From a checkpoint of a small self-supervised image encoder.
Data: trained on rendered roads seen from a driver's seat, with toy cars, trees and houses, 82.3 epochs.
Rows from block 5 of a small self-supervised image encoder, named by matrix and row number. Rows with one number belong to one neuron. Each number is 500 + 25 x the weight over its row's rms, rounded and kept within 0 to 999. All counts start at 0. Numbers have three digits each.
After each neuron's rows are labels from the 100 images, of 14848, where the neuron reaches its highest value: "lies over" is the class under the peak. Only what is clearly more common there than usual is listed. The data: rendered roads seen from a driver's seat, with toy cars, trees and houses. In brackets: how many of the 100.
# fc1: MLP up (model.blocks.5.mlp.fc1.weight, 768x256), inputs 0-85
# fc2: MLP down (model.blocks.5.mlp.fc2.weight, 256x768, transposed), outputs 0-85

fc1.279:505538484487511500484497469481536502475549522529477526486532511525506487525478500506502505520502514512501483508497542534456505519509454560498488494461534424462510536518481494505552486521476479521484521484498462488515479518527510470531484491497477493478519509
fc2.279:499501561480509477543537492462530541499499512446465558503518503533514487483497525492491461488486511480536507499536474467514491469476478494511528479484455517514542473484438496473467513464490471460507525482474531507515555463477466531532518490530514551488488525
lies over: car (73)

fc1.87:513518504507518464524549485491559512491576486467459497497520482485518479510453481495477485468508461505491527506469472535520526487502530514492496547526511471496488485473472527542479440509470477505461500527514524536453474476563520489456468499493484460492487522
fc2.87:496506521501492506487503506504508447527479491526442517484510515494511558484492500521491493493468476525490493463512514494483452514539476468526476431462483547501514528475494511473505481497537482535527479460474480492550546507486487486523484518494474492534525491
lies over: pine (26)

fc1.31:497418521493520491517454481490527517500488484508522469517469466459496539506465518508530534533493561469525486503481544486511508541492545467450504552493481502518427485513474525493533517537529502481490509523554478491464479546524517457526514566495554486514533474
fc2.31:485481546492526530493486524550498497482498491523515488479541489508489510554546552486505517501479493512505517504489498502467495487483468473539526500504515492491511546458514517469469451476487450519519545531495495466488504531503521497494520480505474584456514486
lies over: pine (68)

fc1.755:510529516521529469508485465518503521494536455466467481459501492499528514524520500469491490496536443496503469490490496461503489541502533472514501528519506474512462495525532468425495532500509490522530509568534506519480456513515510522468438475513449499524495528
fc2.755:527537463509482498495497485479524490506498492460533503495458479512520476523497479502479507566463495486449445470510512492494482496557520503540535497498513462474474489506495502554513501486509526511498515492470485459461469495512511504515529495529496483519453479
lies over: tree (52); verge (39)

fc1.748:549512518506477490533494477484472574512498501561518455538523464483491464539509458484487492526493516473525550523526455468489513512483489456483540529507496520491505482434462520487511502483480533472516517482506458540520474509519484530528508546508482522492510522
fc2.748:533499521461508524485453512489537488514521477502461518463517466547463487459506483484494498519465496507513484486519536509479467501509493517471494503498455517518481486477526443516484510498518500516496497515464516483547444522470520492522509481454486500517455466
lies over: verge (46)

fc1.553:526485514491504487479477528546457504441514507513494494462532510501518524487497487471457476463497494503499495473491518494541502503455459510449482498503529521500524528523505522517485524476491512495469516501488486453516488476515503518471512506496413507535528515
fc2.553:461488447507455503558525510483535540498465477508499512538484503510529483453510471468503513515495502533493495509514513474491504514503491514458555509486530433512507481487479487517506473498553496454489500494487492480507460498459483483524505477502547483490471434
lies over: car (93)

fc1.209:555519561493448523505492446507514481531536491536534505506479512529532519485520469477500528485497481521485504501492502508499509556472482553448511504514531484416525494481453489472535521505488483535530475491476463531493522453487477487516520517470503465470505548
fc2.209:494478490498502454502495466462474468541519485464513519499530514489464492524492498507492517483567534446502512516498508516495528471535516492534508500512535540524511519546491469482514464461531526504482504513507513487517486447481479540471522527505489545497495531
lies over: verge (84)

fc1.529:527462495472556474532500532486508536494425469493470514482551533518504494527492520482506524519497463516520532459514500517458504487462502540480551517486481448459519485476508505487522524455477534478450507493519488466505470555507522465498486490542476490520481547
fc2.529:536467537514500498538520467505470527546507498488547470531528544505533474491546517493496480498558492513535473489535517511490487504509492542483502479488488513488474523479514487538478512549480515485499471513492496539480526475480519501504550526479499470495518454
lies over: car (51)

fc1.436:578499502515552473482497500494489545511501505528501540507534496480492465517462481509445485498492532435539486581520534501525535518510500501503507474507489525505528488503500478495471514478489484481491501503509538535498508509500477485496459511483485526534457502
fc2.436:513487526522478495497494521491462458437497480490495486531520483483488486500495498508540502504496498500532495501480495470547475515490508522522493555464492513552496531464475461478510479497533481449529480514542488498510471504540483505511501491518541477509528515
lies over: road (95)

fc1.421:491441497470476481490502458538497496460501489498520508491486527489468498534482496533519502452499499490460503517481487501540479515507505522508501530540510532530494442507504494495505498519500475498468537487512525509517500507509504445480510514484530502480538468
fc2.421:454521496472512542511537502545505479475457515469533510488523506482462457523470509519516466480501463491503507480526534493487447483500458493546527468475468540506506499520519486482529501539472517443484474486486486506473484459518531530502542503464498480440483477
lies over: pine (88)

fc1.620:496475480490500530497493505489486502490485521511544441488496523476503501480494522511455504472526554493494535462525498526498531468510480497498514536473491494483485470519514477503520488501549514524480477488483485488557504536464497484461531535526555469497467514
fc2.620:500506465509517498541463483501546534527485466455513458501496527479508472521530486474488529531502461494475476524510546517493467517510511517442531484531490445475470529497488495519513470449493493487501508510472492532491472472503537504485523492489476479474492484
lies over: tree (95)

fc1.601:531524502528521488465529470518508469503493517537499507506503517463504503509521482490513506446542518494538513472522495493469491501514519470513521531508538458455447515536484490492501496482473514488510553521499519515496520501515521462466504485464482427499500531
fc2.601:487525488489502515482535496508455515517484503442533500478512513498480531499523465511448525483503489500448558571491516501483497531539484500513499480485509491468475481485518500520474483505489459548470484535519523496478467529441516457545468478525485476481470453
lies over: tree (45); pine (29)

fc1.221:544515505477510523488489491503500503529510480474528501528501508490536555500511454455522499478498502533509478500468470482540533518506512466512485479504498501528503474539508516518492489482493452529501499487535512520495478486499509494515464452487521514529511511
fc2.221:477458520481526509518451502506532433504505473450509511484512520546515505503494474498522485478502519496432534508517517465469486508533481528549534489525509501516501508498507492525466514548489471501502507513516494499506516449490456463484514503496458495487489512
lies over: sky (64); truck (25)

fc1.377:534452519519534438524549493508491551497502496522531476497489501523473476488455481465523492491529526477536540491505530483507531538491489465506540512502465495490476527453513501479567474486507498472506515480518463524489487500486504486509512551537492480474504561
fc2.377:485482470476532523474475512523512527508465488519481497446522484511479479489529503518476524492506499525505478514535480507473484496514487490493483506562471494514483484474475504525475475542515521491484503501469489476529505517535535502507491477472478499506508445
lies over: road (70)

fc1.547:483500522506489477528490487524496516461502506490481537481486527531488492493511523488522489505516495525480536535509528533494504513507482498511490542525500473481467486482507459503513525484504516519493475497503518555495467456475539486467449550516520502520518534
fc2.547:528495488500515556447510508514528473510471495513473486504539492490515519527511527466521520497480469484514508455469524533524499526500494533477485495503479483513524533516503505513529515495519494479533472467484516481480496520520500530503496516483501460480485494
lies over: truck (46)

fc1.505:475484503490490503506474518448509493480481485485491548529493512529505478530500543464468522490472514528482525494497549462516544496465528506478467507532507495531486521508513532506457513462529483515482536516516532503535522544524504491489488483493473496534466510
fc2.505:462515498520506506470536516496502513503562473518478492519498496502442478475460510544530551485547484528482534480519485500462497477526471504483501523513531489497473502566530511473511496521506506489480478552444484465473528495530521509547513506476505526510457499
lies over: verge (84)

fc1.348:472561482500531523493501501480553473528522490528495495496476508509486518471501535485493486489477458481500516561518494470519481496518527467490501479556498487509526509582496491536473487525499488487535489469513504511529520499517481479517511506549522494507545452
fc2.348:568517505534505532542476520504462499460458470504506499499500462536480507481501478502481490480495470468480504480506533529487490485503480493501519493458545498509527507488548462498510496488497493495524521453505533527509507479478453540459475493482510485534462460
lies over: car (56)

fc1.199:497499517485509506521489471524549525488490509481490494507521502554485500485485481496480492464502507453509483554527528508494481523505542486460492505539456495486467507558491503506518509522467539513524564503536464500480503490524504499461534508487481451564502503
fc2.199:506523523455461511485490517481502522525540462535546525497487480476513465529539533529501478486538518504500490499485486464495514490506460529490517487443494541499518497480569510516524461525504505488510477503591476496495493519473480534483487514561541499476511473
lies over: sky (83)

fc1.157:482501524470462478494479490517520503498525500505517511522482483496535532536466491494549481462494479517524503529476463512494499467511494518517527497512525508529491516515516562540489489487498476555499544460516481497501494541513534479475519519507512500482521497
fc2.157:464502478501542500543483483516535493495484556487508522504479511471496472511451480493479512510499478550499490503457534491505500509482473520425540488507488484492515489501509480557510517486492494505462497519516483466529505451474520476550513494460492480500498459
lies over: pine (37)

fc1.584:494530499506539506496431520467497513482510495489507488500475498502461531524478504506535494542529526465474509491490520532488536492503491529470491506448534449523498499489469521509502496519491503537540474460516476502555460493483450483488472512469474520521565517
fc2.584:504471495504464529516525514508493505502491487505508506481559482501510501510522506519492497528475486478547512505525512491472495516520508504562492492510462516501505483452515526495504500429509484483480533539526516519510529513491479530459516497511531535464454495
lies over: car (73)

fc1.519:454489527532504491523509477522519519505487505461527494486484473501481489546476505455522501474514505470522481475494508476495494493547501483528475506455499534475508534528505494464546507447528518529520504485477513486556458483470522468462495489480500495512455443
fc2.519:466520445467510496480466491487501521500487472535505482516528504491522523515486485514508501509456519530504529550491465512514477522546520503518491502504501481523493499476503498474469499492472480485468486512481523503477536478482528512505489447471530494507535531
lies over: truck (79)

fc1.559:549507500529468516465495512496556495500512491506514523513527520538530544480533495474487488476496502472539541494506476515535532524527502502534475503533548532494445512516515507499513497512503545486478548466513454491548539513527517478442510478514481502532506519
fc2.559:500487487469491501539512470515505492517518524451487499435453518451523479531534484520485446521517545477411482474522530488470548481492485504512513506560539488481497484478557501526568538491527443516511454523522515498498500487510520522531501494532503492475471493
lies over: tree (25)

fc1.269:450537514502484522523506485491505482479505504478488505504468506477484510500487432522502532540478514464464477506475471519472486538462505505526476516476490515446513522479482537504485490516503515473514483437512456498511518475521477493510520508443448507474515462
fc2.269:525473470511474487467512513494508549492512492506537521496491469528457510529460492489504511494436498509497483509493528441497528492545518567484534491487464506530526487494511526478531476474507517517467503514497545479463499492469506499495459478497473517468521501
lies over: verge (72)

fc1.385:498540533519499504460464477488522476491540526476462502483503452526550492492491453492499501502482523551497491507542454538524470535476501507499514492454501507522535540505496529523498422504494459537480529489462498511493484521523520479486492473525492539474453527
fc2.385:445481509548521521519530455527509516516501484534508516480482479517492499478544513485509481471505508486500498545451527471533493493509488504508518543517489553529521477492494478475499526443496516463532498483498486487512521497500536545507541522529512524517510508
lies over: car (37)

fc1.7:480492503455502495467431483473526471510517501515468506506504481520490501489477479495475496508494445508479523497504443537510510468477488522498476535520502495467497513543493504460548564462489492563493519492487467511504518499495510525498476516517529537509514524
fc2.7:554504522518529495495465503503542494489522434503525503497461496497490442483498511528503509509476498437522475490471512465531532507497511524503483487507510484506509515507498565489496484499497550496493513508465517500500449484551520488551490470519511462491489493
lies over: pine (94)

fc1.626:509543489461489489526493455479461505553515465488507468522522500473512496494537505520521464492475585519530499494463512495498467510466517532480507543481530473495462463471464510469463505501520489494468516514483495488500497518483541512517505526511497475498477528
fc2.626:486493472458526453501492488543450475481491534520492498504464499512468469527463528467471578526532452534486506507509478541512534497495575483492495502487483500486511501516515496520466470451506487477489534485527502497489482548454452498459497556494516511467520499
lies over: tree (94)

fc1.200:532455531463508495504515454541473496532525507543503492519492469488465486476488467529508505467493490479492526520460464552531482541494525505494493557520528535490477467529517511475481472492499461476524527478527487469511514556492527466480486509485532493507491496
fc2.200:503524480504490543477509499503499506491484489459505485492479516482475469494510495517490489539470522454457517487514494479475464480528499500484516454512481531487515508484524527560531509518467511495497482480470492508475478485511504497516560473480513504462479484
lies over: pine (98)

fc1.213:498521513468542505481485497493495484491517493517473486512517489466501479518498474512506547475551488518503493506479505451500527465482529461518495512444526482505499487507529488498470455504537509506470480498511499518509510501530485492469488528507518569529504499
fc2.213:510513514526467522527481495499492513479496534512524464487524527499495519505504503535497486484488500491497501486500481472467523500547529485484528494527493535466525520496488486475482518504450534439475491496539513515504502504461478506494470476471498461501511504
lies over: road (97)

fc1.405:460487506477499491498508529487503486476464487511449522473546506496476481466475523458509519474497486520495507490533516506493461471488493495510507525467495495548479490491464485460520503511519527511515544559486477500512456558466504517539513546496465473491510525
fc2.405:489512519508482482501477493487484528489490500506519531494519482455468500500472553523494482517487485492483551542497537514486496485520544489498516483455495526504498501510487474486545490477491494512530457510486507517498534448483473485466553534539465504479510515
lies over: lamp (43)

fc1.627:503496507478512504462479539467481472473488483495477498473469473519482488508511477481517489483512516491480455455494505492499484466472514489508531513477513521525572517547474516502431539523517496527485507520488488517507486499485503476471507494504528475539494532
fc2.627:510470445547519506529491504513484494521507489465481471525487468476471551454443522507457520503494481509455514526530511520514515509530492470456521461505503508519489496483509501475515444486534489504532438458504495525517498503514477516472469500504516492487501493
lies over: car (62); truck (38)